From a checkpoint of a small image flow-matching model: 22.3M parameters, 203450 training examples.
Rows from block 2 of a small image flow-matching model, named by matrix and row number. Rows with one number belong to one neuron. Each number is 128 + 24 x the weight over its row's rms, rounded and kept within 0 to 255. All counts start at 0. Numbers have three digits each. After the name is the row's rms in percent of the matrix's.
After each neuron's rows are labels from the 100 images, of 14848 (inputs lightly noised), where the neuron reaches its largest size: "responds to" is what is common among them. Only what is clearly more common there than usual is listed. The data: cartoon faces.
# gate: MLP gate (model.blocks.2.mlp.gate.weight, 1536x384), inputs 256-319
# fc1: MLP up (model.blocks.2.mlp.fc1.weight, 1536x384), inputs 256-319
# fc2: MLP down (model.blocks.2.mlp.fc2.weight, 384x1536, transposed), outputs 256-319

gate.516 103:133130101140134130144152198157086156135151088146080137133131114129159063154137085137103150123091115144139138121118133127123149093130125165133141124105121174153141105130097108110105120124097122
fc1.516 107:149111125120140153119114157114119087109095140116130177147123112107104141090104113148131187106104115141170136147137127134140128070146184157139127118118119141146193134146121146108113093138085149
fc2.516 096:104127152121096148105107122161204100139192114118126140140152143165097143103131121106150190114132105083150147131112149158125108139112124175115132057131106160140097164143097092105126111167085076
responds to: curly hair

gate.107 108:111114142113172134109146126095073129091164182117128130112125132110134133144174120128167121135096139124107096137177080117082140141160107129148144156114123165122135148180141119055122105091142112
fc1.107 097:075151115124134133104170116117086120111159159134139177115141132142136111145165120093191102119161158153101156178148093123123144116156107156154137162121130164186100145142130090096104112111133130
fc2.107 118:136153113108131148121118145132183100100131118125131127133105127138137121130111118128132102150157118146149146099105170112133141154142154150159113109144162119120104128094106127176114124175095095
responds to: glasses; pink face

gate.632 086:108140168139121122089138122137137175150142075147134142118123143111114134109118146148160102184108160129146138064148125127175127123109147140134121077147136095101134135146131137130097129099131131
fc1.632 091:137163123123128132150104133127111083123115116116112098169138135167099139120125113132072097130128126137129103137105146159139125151089105087131140148117120096094089137120147104133111147122144138
fc2.632 084:110104107130125148122138156092095115153125178117154146173143177134148082109135091157133116082105135126128142117135154172131150146132174156130115125104131133098139119125183154120094116140109124
responds to: beard; cap

gate.23 107:112116136143102116117123146118160107114112113081131085136141178083173132154131144124114126151108145126121117133148108164116108100135111126122140167135096109083066114133136107133143144117161035
fc1.23 091:097125169112150122094118105114153104137124175115101150119122122146103070099165118129118140113108163147147122124119143178116101139117139145160110131117116163153167165129166160101097092147166125
fc2.23 112:095123157154140164114176134140118123095170182112137139141136175130173093142191114167144102179088116123095128141134129122120114101127111149167146150152130123151136123130155121144118149118147174
responds to: surprised

gate.556 105:142130225123138132145148096108147142115114129132184136122125144110104172153132108081173106108170113132112132128123145087132119108146142141117130127106125111105113141142109075107127140110144159
fc1.556 099:140116169116101127126098124179161129146114141117170060154134136089153179131133064133193084117087142129150114169115129118139134129135150121142102087098140171116125101128143156125160151113128134
fc2.556 094:090121108127116134125134136137122144140134131109079129129121173131134135139107074167094142104129137131144102122127117130130133075142135114163144058135131159132134124113110078115113134106095174
responds to: hat: no hat; a mohawk; white hair

gate.82 117:126119153102091161129163136104140156116133085148109117116118128096153131123136111099137092094071121124134114131107070116101112129097132137131133135094140120111085109117123121164126091122131124
fc1.82 122:159116125108083179114121142136142106124150068133098110142115131140135132131144127163131108088138119137147111160118086121094136110098117145175102132071123137073144104098115101162129094123129133
fc2.82 129:150153156121129116095127073135117122154140171090118108161151105093143145186136120094124148141147112114091132125105091145109142135106153126156144131140148113172118145146107152120157142087108082
responds to: moustache

gate.406 116:128111115123130113141174129126091154140108118101110138107139104105135135134079109076121130111168152107108130146112144158104149126161122127165116100087166159135122080148165113161150133114138161
fc1.406 125:141085096132175138126126106138102131153137119115131128110143125075137128136097175150116136127107126145140125151087131130151147154147108144132143119097128135185138098156137114191159136105140112
fc2.406 133:131179073111129100107095129105124106119108111138129173135090136064123122139121127189113131138143115087125142112166124148135145112179118111127128140146129123137128122144169130074133130135097147
responds to: yellow hair

gate.628 095:099139119109112129118155157138124085147123107114151154145111152136138119139179118121148146147088131110141114111139097097113107118131137122138147085117135136144130148124129129123089136144153146
fc1.628 101:144127173146117130122101117144124155127101125118194107142125129144098161132124117177163188113158153144113108120125104170110133110149193106128122228135142086086093108134087142119121115141161113
fc2.628 102:105144139153143157106164083141138106104052185087125101108137170113114136137172162136146126127111126124103136152107116121114131115147092156128118111147106083191177149162099166143142132112146143
responds to: cap; black hair

gate.679 178:113130137128134114121107118135138134128113165137128127147127104171124167143113161129120146172193114152137167146097133157118152095116130106097139123132142138131145131121145042125146144132105110
fc1.679 114:136142116124121120123153125137093103117122128146135122093101122137160108120128143132176135181126139147128111120121134137137121100156160128107147098104137186168079110155166104129142102148159082
fc2.679 117:117122138122128134144081163148172089162125137153158117137120109128108163131122062117143157087168127098134129143116103144142132124128129151129119099128129153178127144112153065128112138109140122
responds to: bald

gate.554 099:112109171129132129092162166106160064168097115161111130128158101109176104110118088085129098066077117131125121152099139109135109148116120115164099134116127135073145101155138116106107119066151169
fc1.554 103:137166138131148131186127184108122151113132155106170107105123151106114131118114150130139155131157134118124140149164153150108160124129151138104146139124141112156152126120102165132157171129112143
fc2.554 104:091112124086110124148127137161093116115129099111119141116122107140154140102116107129167144146153143163140131121169210115135140095097113085113106143152109170072101137124155128098097132136129165
responds to: moustache

gate.218 092:112094136131099118085159127130116092057094180123161127106128139148127160169148139137096107111112135101160149119113100133129146114133132136152140113113141125170099116113100104124059106093128140
fc1.218 081:129105147122151136171172123117129113129119130151162147151112150152109173145114111127140113122160130116119151095158123139126179135145133132132146118141137146147142125145071151160139121130141101
fc2.218 097:119154163125171145147193111135111154120156073081157163134124139154117102121108111156111105072180168126093088108155138148157169135097118154080083116103154097124155100128126188135150088131105135
responds to: cap

gate.564 140:101079157135126137099136138119098138158166148141122154130145108074101138141140100103152117142125156130109124108176130138156115160125146164133109147145142148137124160158143111104145156108101100
fc1.564 104:069142136100112130143143135058121141129142167138163107103122151112109133136138128117183125113141177110097126148139155141160108097137112144108181121095117155171125138106137067156138129061122137
fc2.564 100:112159085103138151137143119100153136115134121105130143109100154122121148132086110134094094142132160123162153104096101141100103185132160073124124107122109153165105096124157108120141110143095128
responds to: surprised

gate.482 083:137128178130151099132170159103123154155128122099098139105110127082146158171088138064176133125140134116128124150113130124102139119126117140138166124150093119144106095128155098137141136101134129
fc1.482 092:141122085125113122146107085078088111127136183120127138139133149098155127172145119171158090141136150134140120116098120153121143119135101125141144108120108164133122088184104142160079122115096080
fc2.482 092:154137162125083136109112134108154103108127119139124171121131120120126128075118119133114146142147120132128100087129133086152097103122163159129099103115137174056134079164072152139092122147126103
responds to: surprised

gate.684 091:100129129145126099115178143120095093149131147115069140140135131123141102143144195145186118142115125152148079137116107147124118109125131139135135118121153174156086153117149094098142116140191142
fc1.684 084:120134169128142134123124094127142144153139145153111195117107102131132121118116134170105148120120161109141153095122147143148143133114096132157109113182139103083156107163155135124132136111122084
fc2.684 088:125134123142105137084104122128148123116108123137149184139107113155130114154167109118172116148167103130104146155132143152123141115133134160143147088142107155160102124130125116121121133128120143
responds to: cap

gate.37 178:130151153153129098108103137114129130108142139155126108087143111105127151113101126114152111134131127112120100129118080142127129136173157130109089111129140152151134150143121164114114079112119176
fc1.37 119:172114166104108120178120136145124125143137135158102131162071166128109161100125130082081146146120108132142151099137155140159134127125116131191138136118138128114146103164152129140129115124088168
fc2.37 118:169135148117087070150098133099124123141127157120128091111107166111131132141120149123139119146129120145143127131172158148102093104140072114146181118116151138126136116101145113096132167110136144
responds to: blue face; purple face

gate.696 109:102102134114132192115113136148169150116085111114103136150076108144153116146150148123121132134126104110158127120103121143117149137194161101147143126128170141101177086167173142097101182077123101
fc1.696 110:132120119129146140162078135178097139108153109100115160126156121113106130083115109115118114129085163111133153059178126092094123120095134139145115086142137097099131168115093149130140103199117127
fc2.696 114:162114150121117064143182162083180127137123125149128124098086116131154144139120093150144118150103143125150137125104140117145149156109108094104129087105105134104104106143140160116114154116135112
responds to: yellow hair

gate.285 147:130110140123128117132104131135151097116101092124181138130140111104104132155162149092097123128197121137137149126148117124119124099137109103112128197121121150146128130113157053121161129117115133
fc1.285 109:156123094127099129127138158133179135079112099141155124101123112124165133102132147131140131119122172132112131103145128121146124117148165128129154189131139139115146109150128115115118112077095113
fc2.285 101:144126142125143139124141142131173111132119138164127135116116133141064133146144075147169131077201115123120111129113120154155121129139117164152084132110117148160122119125167084137148143157168117
responds to: bald

gate.637 115:143221126110096144116110139150143094111131131137140118124111129155142122101131148145155120117118113120131160165161145118087108143110115142143181139070152126135157163093125129175115135130112177
fc1.637 111:157185118134110115113111092101156094166136104098139094143098100143167068129145158103148104099128110123132135186144156139130123120117102140154145163069125141124132140112094098142116103074144125
fc2.637 112:132055108110125161119108101143104149114120122103137126118130093139107140164122128082142120107138112131097103156124122141148103135139111137146106161162129137137105122173108076095111145127133166
responds to: yellow hair

gate.760 092:163156109113130104165138080085190122164161186088165122098138134177120141087176130107146135146143106136132129121095109106113130111099108146097154156145110106134128161070134096120117093177120143
fc1.760 106:150166105122126137119131115089127123137125151115102099121111139131118109098138115120164102166135152101129133151113151140113131149117121164110132098121056134134102124114162063131106135140142177
fc2.760 103:161102089087142112085101101096160136125120104131212082137096123182161095127095110125134172175090120154099104138179132130156130102108120132146131158130113103098112131154086108131127132133162123
responds to: looking left; surprised; green face

gate.92 091:129110134103153136152145135128085168103150133158156127149113120097091122118133117120069117134152103154124156132126132168155133090137127106147153208125096143136131119137166129107109138124151127
fc1.92 082:105152100113111125118134153113089101152129106132065129095131117138155132132116172123131100114125121137140125156128102103116136120135185131095148109113154154171102129111093118109157151138104108
fc2.92 092:118138134142123131112162096182124140090119123151130123117133114121178140131099121119096135108125121141156133155133124134145111093144127090144120110175127128126099141121069093114131139136139149
responds to: grey hair; beard; curly hair

gate.88 086:107119114097088125135108105121156186138116143160140159132138112143110116127163056097111143140096163157117107208122143082123117111135101119118142117094194149131135127146138129090113148076137103
fc1.88 103:139152167172151108112131093157141105153154104140163140129109129153144118118099124103140146164100119135116115129106118144149122132145070110119143125140056130124147098153089153147116140155138134
fc2.88 091:148138122121129141097129132158135157145114126132147095101168119165157116127140107146124162077147123136134162176146101100112110105124119116142118125142100144138107092108118108139176115162151119
responds to: surprised

gate.688 141:091150121124078102162160120121140108168126133175137172120105143131150120164142100114187110147092172149100117121131098177117147137118122151136147180117120122145113132133142083128079144185132085
fc1.688 104:145137125121139136108159158124097168108098125113129094112146111154122103105126120143067099090108117123097126131082126108136084146141120097139139113134123134135131128115099110150142127106141132
fc2.688 121:123117131096162119144149148116092126126172195166137121123130143128184134163159115149093131108144121155123121129150154116138130095144131121104165144118168153128101157136124130111114162105137171
responds to: looking left; glasses

gate.281 102:116131169139124099112109193124101120159154122123151167109114167129126093128117118129163102154143132112138113124125127101132129149147071140094128225123102119121104129135099127138165109089182143
fc1.281 106:115135080128095124105150137168073123122117030133126121121126131137111125101098082105148092116101122126149088183141099116163107100145137141167125136143148119116082144129137154119170131104114110
fc2.281 102:145100096123116135099145156132098151138140132135108111109129141165131134136150136143074130065115115164168150085140115103161115170102152084133149188116115163134164114136116129101149146100146114
responds to: beard

gate.479 079:139122174112193163113147103163148157133114127124123150128152140094098116111169087120070144153105135116175148133128142095116140144154110181152115099168158151126147141128125183117124122153077085
fc1.479 091:126131128134151130125103111114119142157106129148103152120125102116126177124120150119090102129160089125174095129082127112116165124122119124098145124098129109171164145103098150146130122129144129
fc2.479 089:127136144116142115130172081103118132108147109167138139132154117116139135129131095119129124120132132123092115137117148152132147139125192132115164140137144118162160113118085129123143113131165116
responds to: beard

gate.573 114:183129117148137124140150111111151149137128169110105103105105144120135138140141139154178184170104090118088141127124106128106134111120152103138177166137149208123116119126149098103078146126114127
fc1.573 109:151129085127189161163089081102138156143138090104134108083109164124105104139150134162104125144125104092106135119145100095133144125132119153133177114121168163082099101151125112099123189138137134
fc2.573 105:185128109113145128101124136135134135152144123137150124135149102124096138120133133139088179124131134137131154107109148171140165126137130146133124103115141185121154147119128126139125096110126126
responds to: surprised

gate.391 096:184148139130132110151141095126099130119110154119129142108103146137159104141129161142166149125100104123130096159117105135131127123110125090115145161088123136206079123159109126096089107142134144
fc1.391 096:082113141136113114116132127130052195145131121122100147130172142121143117115114115109137117118157114140127107132113133090126128123135126189101126103146091131092085131129133145164135145095078165
fc2.391 084:111120159117172118107147133114119109156136149134130134129114139137153135119126114092142118108109150128142109137157118131146132118132159189143145206109105128133105127159129149119102128114149154
responds to: glasses

gate.734 109:140183114117176093134146170127132160164060113183123105134196155149155126098107093141105154119132128132120110150085154162125103115153129129074140119122160146151076118146119118133127104141137127
fc1.734 117:157138095113138113130152148132106141156112118160129142136141110138105099114084127134101146107115082133145124137099141146103129118103153102133146135096123128144113112124133113102136122106133139
fc2.734 111:176097154115131088119160088145134112112106151092109145099073145148091141140122112146101136113152105122135143098143112132144109131153150111078103132121158101117111126123115144109129146121143126
responds to: red hair; crown

gate.220 094:148133137129144128134143143145127118155111136124113169149151140122155108084113095113059170096102154137116162138115133103125136131119141150132120094117138142140175156147097122135090137111076143
fc1.220 094:140130138116151152111113166131164131084140122142121058160134109133125115131122157167129105159127114140138142124113134138123123140140128074112112096127089138118117120137159145145180109106151117
fc2.220 101:125112127168106117129089122116139144122109088114125095108142145135156130135117121137128130079157131133114098112118150085148162156125122120133100118112082079118140127096126151148122137103152086
responds to: cap; top hat

gate.294 128:127138161138106093134122136112124114133165137105110146126127135125178134116139127111106137095116137123168130110148086152128126142132123134099118146185140093095129121100124141164091164100137104
fc1.294 106:142091147122161160099142125135148113133082123130125137128137141112101122127158149148110143138102114109092102111127131153144153129156147105144110143114130152139103112144127118097170106157148142
fc2.294 103:149145104143133154138156127167120102138102137146123119155123135136168121143120133168131128143127130116145130134126091163100121178120136132171119122166130153078141134078164134140121168140144142
responds to: moustache

gate.17 093:068142100126137133126126100100141145099061125108132149084163154184148135160137118115130135118113165123117092143169141115135147130049115145096109135103211149099155140091149139094106103138151129
fc1.17 090:136118152108091144116135157139155139173114144097136138123149186151136157112168137093142113161108162072153136135116170092114152113126116123125149122115147090160111113176146130127143157160123140
fc2.17 098:147116151118136122135133124127127125146151137143125130104141166082133116135141127138141128162177106123130121125159127137151105148174127133155130151109072159126118136116159128092084093113133162
responds to: red hair

gate.326 099:101106164118160124153097132167094171123113101143176140162129143135134112127132138111055139137087124136116131129139115168115123122111092103171129145112111134101100127119080175138122153089076145
fc1.326 107:119143091112121110170167079126144104089113099139112125138131112126146106137109120095097115106128083134105138070122124124122118145117117108137124091117102086099153130134152169140144108128128166
fc2.326 094:133121122133143149159078089106118126170133118108136145117152129099142157092159107130116187155101146145129152099124132119085140131122144146114102106092149107150091113139125152136129123116121151
responds to: cap

gate.254 096:111123150127119155125082083168125161095137146114107111140136120148111144177158126143119159147105101156162149124134126120123108100129107108145116168119117136144168114135164130123141144131113109
fc1.254 092:168139106124084115144143156114140141127115120150188126128156111116103100105114044136155068150113130141117122136152128139132170130112152114088126123125111102119110148120118107132113128153139108
fc2.254 097:076136151127126138097129203098130129115154098149126118116102147109121128091136165117145116112144159139137123164132137152147110127132125147096132081103111144099121109154154100146124158138131171
responds to: bald

gate.66 082:135077125137124137118122138150143080170106132126151134145084098107109116093084125133087122143105114130144143106115162119134096113167127121140127153158087136117130114187119122083125117140119093
fc1.66 074:154123106123118086158107118161150110145130148150130139162115112178151132145091143119145150081157122144088113153118073130125163145145081137149144185107144116115139110100151154106109101113144125
fc2.66 075:113137074108131124139112106153109122143125125120181160131156150095126134110167134151113113148159103159128109114122175130068112108135121113138119101098071170113144105125146132159100102101123169
responds to: cap

gate.103 103:156195136124143094125150161125072109135110170136143156155111105125123130084120127127083100152117128136136155119159173131192111138142131113070129113158134121124133156148119139087152165126155104
fc1.103 113:103077135136124155162105100134252162152137099105105090124135145113094145165137124128130165109108137120164090146115138120111132093096107142148112169147142170123096111109142156168171122124128159
fc2.103 115:077155127111127136118100145110065139112133145140127129093107165102129135106098150119173123104132135164113126126161150145136126106119105122187099107153122151122125106200130137091135126110137149
responds to: cap

gate.723 163:113142154135088117111108150135119150112097101127165116105099138146147114151078163096128079155139110112149139115141109108146135133093110121124150118112117170097098126134106105111128114148118151
fc1.723 129:134121101127149130139141094117121117123172137133093119154145110099143085112120081126123185112110123123070087179136147150093133137190176125142137134145126137106112113134134102122121103111124102
fc2.723 149:154116089134097119151139125145113143159145108108159112129151103109132133130112116154142137134166140128134135095124090126163134146135154140174145142118111119121121156110116150094136155129121096
responds to: beard

gate.666 101:111131147139115096137134103163143169125099115130186184112111167134128186135124106124201112201100136132153114105125107105135124101125094138098161130118140110129117137117117132111128132122151113
fc1.666 098:126119191124142142130126096136046139120110107132112114111138118130126149112129173157121107120108114109149128114138139122120061130148088137130155124138132160157122101110103117097170134105151148
fc2.666 104:147146068118133142092154123165083151119094130172168132133154135123110097138174118116149173103146100151141138135147138114119121128142086116136147120081156135098108141129156152112098112165129174
responds to: looking left

gate.453 090:154128147125154133130118092125111185140127135085098161135163142097151117107128111108139208159114115138156137164142139118149145131135124140117100181125151136108112126130119145139100167132128112
fc1.453 091:133109148141132126106150100090128110118106115112129107123130114185126163128126130133165074117170145115110107114136141150137127148115102158144131106125131121160092131115116112133107140139126091
fc2.453 093:145127147115132107141189083089104135157094175128154101136149112136095125152158161125106105080147124133104135128141085134112134119113128079150132148126104135126135110121133133125099136095126145
responds to: hat: no hat; a bun

gate.578 125:081125147118092129127136125150116133094118108141130114121162140129148127178089135139171073131090159112125117153135119109103150123127094105153131122108126145153121093137147106128112123080137128
fc1.578 119:154155146130103122147123126132126100122101166136174148126077132137128124095124102087134180122128135132092113124129124138182134116112176140090146106149105144113139142128116133133117114172147161
fc2.578 131:138111150128129121103130147098137107141111114114169081133208107146108118169121153136148149093125119138118130138117120119106154087109127140090100183123118103114118111098125116126157126087148128
responds to: blue face; bald

gate.724 109:117151109128102127139114081097143122151118085103147102100105124194151103107111157113111079147143129123136132123146132117158140140055100171112137155160131149100177157102104112102093098107133141
fc1.724 111:130108114120150152145131186111125119110119137141085153146169126092112148132130095124147103094120134143110094100126122106100150129198126097122111130119151127132101147166158159112157187123126142
fc2.724 118:099140145124132142127194143145154107108097115133127174134128135056115124112160126165127162119169148100118134160106135104145128152185131138105070157124131093091106131120136157111125119104118142
responds to: red hair

gate.133 111:113125140133136112120154097180169150187146176156125173150115109133147100133120155143214174110132108171110152121104117118123159117132138134160164189141122095153195146156138135140108128109089096
fc1.133 094:130132094129117122148108180089109084132114149091114106138124139155123142148143161120121088114173092141133096153119108115146127123102153137137078121129160146144146147154124153125157137173159130
fc2.133 096:110138146129142130162113158123134125121140132108163110136113110107103128174153130109141096160170139091124114140133117192102122164121104123111104138154127138152089096123148091121099123109099142
responds to: curly hair; red hair

gate.766 091:106095121150149153143163068098150141147094125165162153125136120163091088111100119092174131172123131136116144140122127156136154133081090148120105131127123129142105132139139149108078141182109105
fc1.766 096:142150103119119122129099177123097179154127139136090124147162133123109125129130102116137109103098137116120124177122140137091133145158100146146133109116136092131129139117132115149131115144117108
fc2.766 090:160140080150161128143147170174081123106122089129139118133164129114126116118145153158165128179100142105124148130119118106143137111145113119114150086122144116105174121101104130140179136098107113
responds to: looking left; glasses

gate.197 109:157126150128165141134145078170126194115112069137147119097101121157130127129118107184063145149126120115163157111150107125100142101127095123138149149137127129143141121141116134124165117137155113
fc1.197 106:145126109139139142148122138116125124150137096142080148123117163134139128154177167124150126131124124123127121105135106080106138140128112137147142118123144137141133126160161154131088145152135151
fc2.197 107:124137132130127125120152089135155124141103193132145167120123180110107116127143141091174173112127116126115121116141139156143113115133151102124117173103146121111139121137118142126128128135148162
responds to: bald

gate.314 091:180099109124147091128120136133142148121156081138126100107089128133147144132155149128127140132136108147173139145070117136151169109111118116126157169152148111167142121093109103129070133167128094
fc1.314 099:147141136105109103167132126137133124154112132107091148095062152129110087123146081114163127148101122111138117127128128163124161123116116114145165108155135109125130139118130129164112146147091111
fc2.314 088:161122182127128111137153179152125120132132110124163102119113106121122137120132169127123152141115112128100138122123118126146137169124139170118152127132127155129188103100119160139148135134111129
responds to: looking left; surprised

gate.27 126:174165165101104138104161155113069115091102136158143173147123118151142150112161128126117105124121134161107129071170072145135136144109129144112152118073124094112141121144121128126105085124156118
fc1.27 100:191164118124075146119147198098062073119097139158162129158123099132143147102143116120123092113146157158115132121170099117102140123098132098123121094075140095121162143126091107119139080119172142
fc2.27 122:156106136101151138093188093149172114137138136095123181146113118160130146142103084118093141157123119096137128151113181155117157136072152077115122141146118133127140138118169142117127198128106123
responds to: yellow hair

gate.507 148:106146126117130072137111134107114147141113161200148151139117107142132137158115105134132099101098138137114115098079114087119136141127138163161151135118131131130130078140150158124113122145144117
fc1.507 115:137141133107131136123124115120142091133124102054144112105114139116159118132125156116121156130149128107110129093170138201109110121130161112117137164170074140146128137124081135143140131070111139
fc2.507 117:130125142173129096140115111124136115148126127134138132123132155124132148141138113103109107104136139132127105150160117174129134152133109108106135101117129117109114132143097065134138128121117123
responds to: surprised

gate.389 111:140109119137134154165167128121167102128101163115128118132135140110164089147121141098144150156099065117148113104104147089094135140158132114116140167124139134127113091110106079088095133099132113
fc1.389 110:120116122117083096146135196153119132152158162126138101127097167157120139109125156144182101120131139124091116118146103145170116128081110153143098152149103131135078161168100134131121116155112165
fc2.389 105:121119163142162106156112142131136103121094140093092119128122148129156158147140112111156068131133119101124136196115160153081092131105100114106129095132099154111076138119181148136098119134124173
responds to: looking left; crown

gate.225 141:091126194129088145136125150125120124139097100149100132141143103140095176127093094142134083067116127124114124102122115134148129124121133153130134114124121124107140109141114107097086130090146093
fc1.225 120:103104089119107162123118114141137119139107091110142102158142119176134113108083164175132127131126125140108122122103159153179079113112101159112144110165104134117134129162120145094147154079138139
fc2.225 123:125156136092194154124161081132100166159086152071099119110135152115152114154169124111070085156129126163111155123106118128098121142132133103142200124096119156168081146079129093148133108174149127
responds to: moustache; purple face

gate.681 127:129127154115104132139133119097129109127138145122107206115125173125118133115116098089157105167098143129089095080107119146136133148124148132134110159110121143163121109119112119142110118201112124
fc1.681 117:088141108134116097108129127170146138113092181157154070128106101136147127155107154120097186130145118123131123129178113108122088127133131093118114071143138136142105172138133123117127112124139116
fc2.681 123:137112119127134094132132109155083127112153132130120127114124170149103144128159132180165152116132153141083154121106133136128098118132132112106157099133100111140104108084123136160113154131121123
responds to: looking left; glasses

gate.96 090:118094094143104150114150113128136157134091143148153116125140132164131124132082151098122104157090154124161167098138124067173145141091142099129131131157117124112124133160128122099125130100133106
fc1.96 081:142126161118147157143117158093174123096151132137113115113165135053137145054159154126115123132078151104188087109128161109125108084152120121122106146158124101126126139095128132122150106174134107
fc2.96 085:120101127130121082147091073119154090140119118066107145135127143100109128112081087131113170142120109139140147103147156150127149095135097127156135122127117099124112146132094176123153155127125122
responds to: blue face

gate.731 105:113134108120166061111149099119097112086125101142123111086141147074166152132107118118153105100139136132149132157107098152129120134146132165099159139119143133150082120115160095141133103135160103
fc1.731 108:138146095120103163112159096129143064107145143153153144111122098194168120157134159124108111113139120149113130161108114162128126140091145120128146142116104163078149131143100135105118138127122148
fc2.731 105:127140171153164144139110157118145162129122137185154122136112154140119149129125114127164114103155112088120172128124095111137142135096086143097148071147149134106117115102132118153142142129106133
responds to: moustache

gate.720 112:147137163109139128137138114151095150126131099109130117151137115139141161163122125117125028103124111140109152128157127084090136118114145116132151112139129131090127127140119192123108161060132115
fc1.720 105:145140104135161158124086108130127114136113168121090122143124135129141143129112154161057164125124124154158122144138138108095145162129126149141139123130144133118135138163154110120137122113124202
fc2.720 103:118157126093164132094159134182141129095107185132149116130131130114131112119100122142137145111142120105110109061081113132108122116130143118101108117134120138113159134125133152111120106089083175
responds to: curly hair

gate.443 083:171124084151108112131103157168088131121131154118127100126131063129096127151135117155108078066121096150144167116084113101116099113126159120142107141100126125105157144133129080126136122087127100
fc1.443 087:140105126148152158136153096098117144149160072108097131125140125132131121135138116085092108112101130117161143089114155117153114107091141139132130072111147104122107177136129168141122142145106166
fc2.443 082:138115143136148126139094125132128108092165145100147130139142116151150080104102105151111137207116122085111142123097111158128182133120127115118126079101123129124154094141135167110159125094072109
responds to: surprised

gate.402 101:119139156118107131113184117117121176120120125140142115121098111114133098133142144114141093116188127123142138096142113118133139107128060134103151123081109090139110134162121058102078124119182187
fc1.402 120:156149119135107111149075173145175081103146146154145073124119143180161126152136139136145106157077134105136134126145126145128115134151152124130130080118146109098174132126122196083143140122088102
fc2.402 105:091123125117131121139110090167116165103140148124127143128120134122127115137131120110134104159143120167156125140125122154152149119133139089137137154114097115152114136090140085128128137127129161
responds to: grey hair; beard

gate.563 104:115114137116109148133099083147150134156066145114153140082124105164133093168102147111122141142088127110174161146176118156155160138062112146128142172099119161125165166154142131072093112162123158
fc1.563 116:134147136123154135151130194132172118127170182170110148177146145083145149082164119142098184105097144120104114104097117105090137142179128104130131116142131072151101117132140154160146148102118136
fc2.563 103:152100121132094094132181147160160132115120150130126119152126128062094117160118135146119127113110132127146173142166124136164130125158129126130138162102135092106104157107151120086109131105146131
responds to: blue face; red hair

gate.332 103:100058147137094166125129112142137118079150138039125106115082146144106115108146166107128092113146129130120117116131114116128162158133110121103084120122111116128167119159131138129145108116142136
fc1.332 120:162146081125120117130091089125111146147114111130133151159153105118159112122095132128125069145057146115179137128139162106121083138098107138149130083149141127118079156077102092147144134162084122
fc2.332 128:146100136097140098096149124109130098162119169112138124112098146151131134158127109140153181126117120092094111128117088102135146117152106152150069152109134125116122116144086121118163108116128160
responds to: yellow hair; crown